Rows from block 7 of a small audio frame classifier, named by matrix and row number. Each number is 128 + 32 x the weight over its row's rms, rounded and kept within 0 to 255. All counts start at 0. Numbers have three digits each. After the name is the row's rms in percent of the matrix's.
After each channel's rows are labels from the 100 clips, of 14976, where the channel reaches its highest value: "loudest" is the band of the loudest frequency at the time of the peak; "top examples" is what is common among them. Only what is clearly more common there than usual is listed. The data: drum patterns on synthesised drum kits.
# c30: last pointwise conv (model.blocks.7.c3.0.weight, 192x192x1), inputs 96-191

c30.53 108:136162095152110083132088170170106178145055159042131174169116078136127200135184141174147102097119144146100097158140126118146115121139108089076060128172164092177143185087124153082112044166096148097206145094116109076088050139116122103165136134139134121106135141172104097057138122141130159115
loudest: 4000 to 8000 Hz
top examples: tempo: 160 to 170 bpm; ride cymbal

c30.90 103:081082114162102159127151137137179188086122111032117137091142116151134156148130165158135184088076149169133188171147094123146140101125197143160149104149116146126157148140180070135151130088100154146100158141138124129170156112128093127148129139127218139148079075159099121113151180089112037200
loudest: 500 to 1000 Hz
top examples: cowbell; tempo: 150 to 160 bpm

c30.132 100:084132185183127149125107142159147196110147119065162147110144086110160078116106141157139130129136121132164188109148117148166140148117146109194138083172159138057062110149147105147139115096134124109052138090106200124153113140075108118089100102112117135133148093126092171055135108123143129133
loudest: 250 to 500 Hz
top examples: snare; ride cymbal; waltz

c30.99 102:107135100130122095137141198135155126179065096135124151147137164177131136193120152164141133133044102113156120112144156134167111111116148126059142103127100129078118141119163115136126150107163150161071142116163151145138100132127095165110080054156114159134098019121169133137184162165151120124
loudest: 4000 to 8000 Hz
top examples: open hi-hat; tempo: 160 to 170 bpm

c30.77 107:104120164122115155132102156143124202119066163088144146199120144136159138120125127142174120067130160122152169173156131145121177126127106113200141123160119112167185112081173128146093133103141102058131143127168116128146157047067148151083086136138155071092120130123090105040155119107143111112
loudest: 4000 to 8000 Hz
top examples: crash cymbal

c30.156 088:086149144156108086122111174119169136151151145174129136120093104129105133126190120104106127148165110118119124142118141166139142159162139117106093164090134147119135123135180125112113110145144117102206110157122106165120160131115118093140173119136130082125081116121153132126088160147104088105
loudest: 250 to 500 Hz
top examples: snare; breakbeat

c30.125 097:163161134085112086091118140119127112116166204120087118127122112081130150117156132152123135104090113140143131132094158160142137173160133155122157125109120129124158095165155154115093116128126090106126077158144176158144142115174145113118098175107150140129173121088158134094107076060149135030
loudest: 500 to 1000 Hz
top examples: cowbell; tempo: 150 to 160 bpm; tempo: 160 to 170 bpm

c30.117 104:155110108120144134131121146165114165127094140173162149132052090171076126137129144128180132058080118096089086093151134103071191113149128127105087149180143132156126095106189228153049000157050099108140148180133143159110059102132178123106214077153138100139136100143189129124136110123125106146
loudest: 250 to 500 Hz
top examples: snare; shaker; breakbeat; dembow

c30.107 092:084110125159101127136129108110128165074130144172104147137129077134134126124100112197130143135147147111102111117166125138143115104106112116103136124147145155154129125110158115097137101108106118107117106103124151098167138140101103149177080136100090139133113110121104095121128150146104075155
loudest: 1000 to 2000 Hz; 2000 to 4000 Hz
top examples: rimshot; march; tempo: 150 to 160 bpm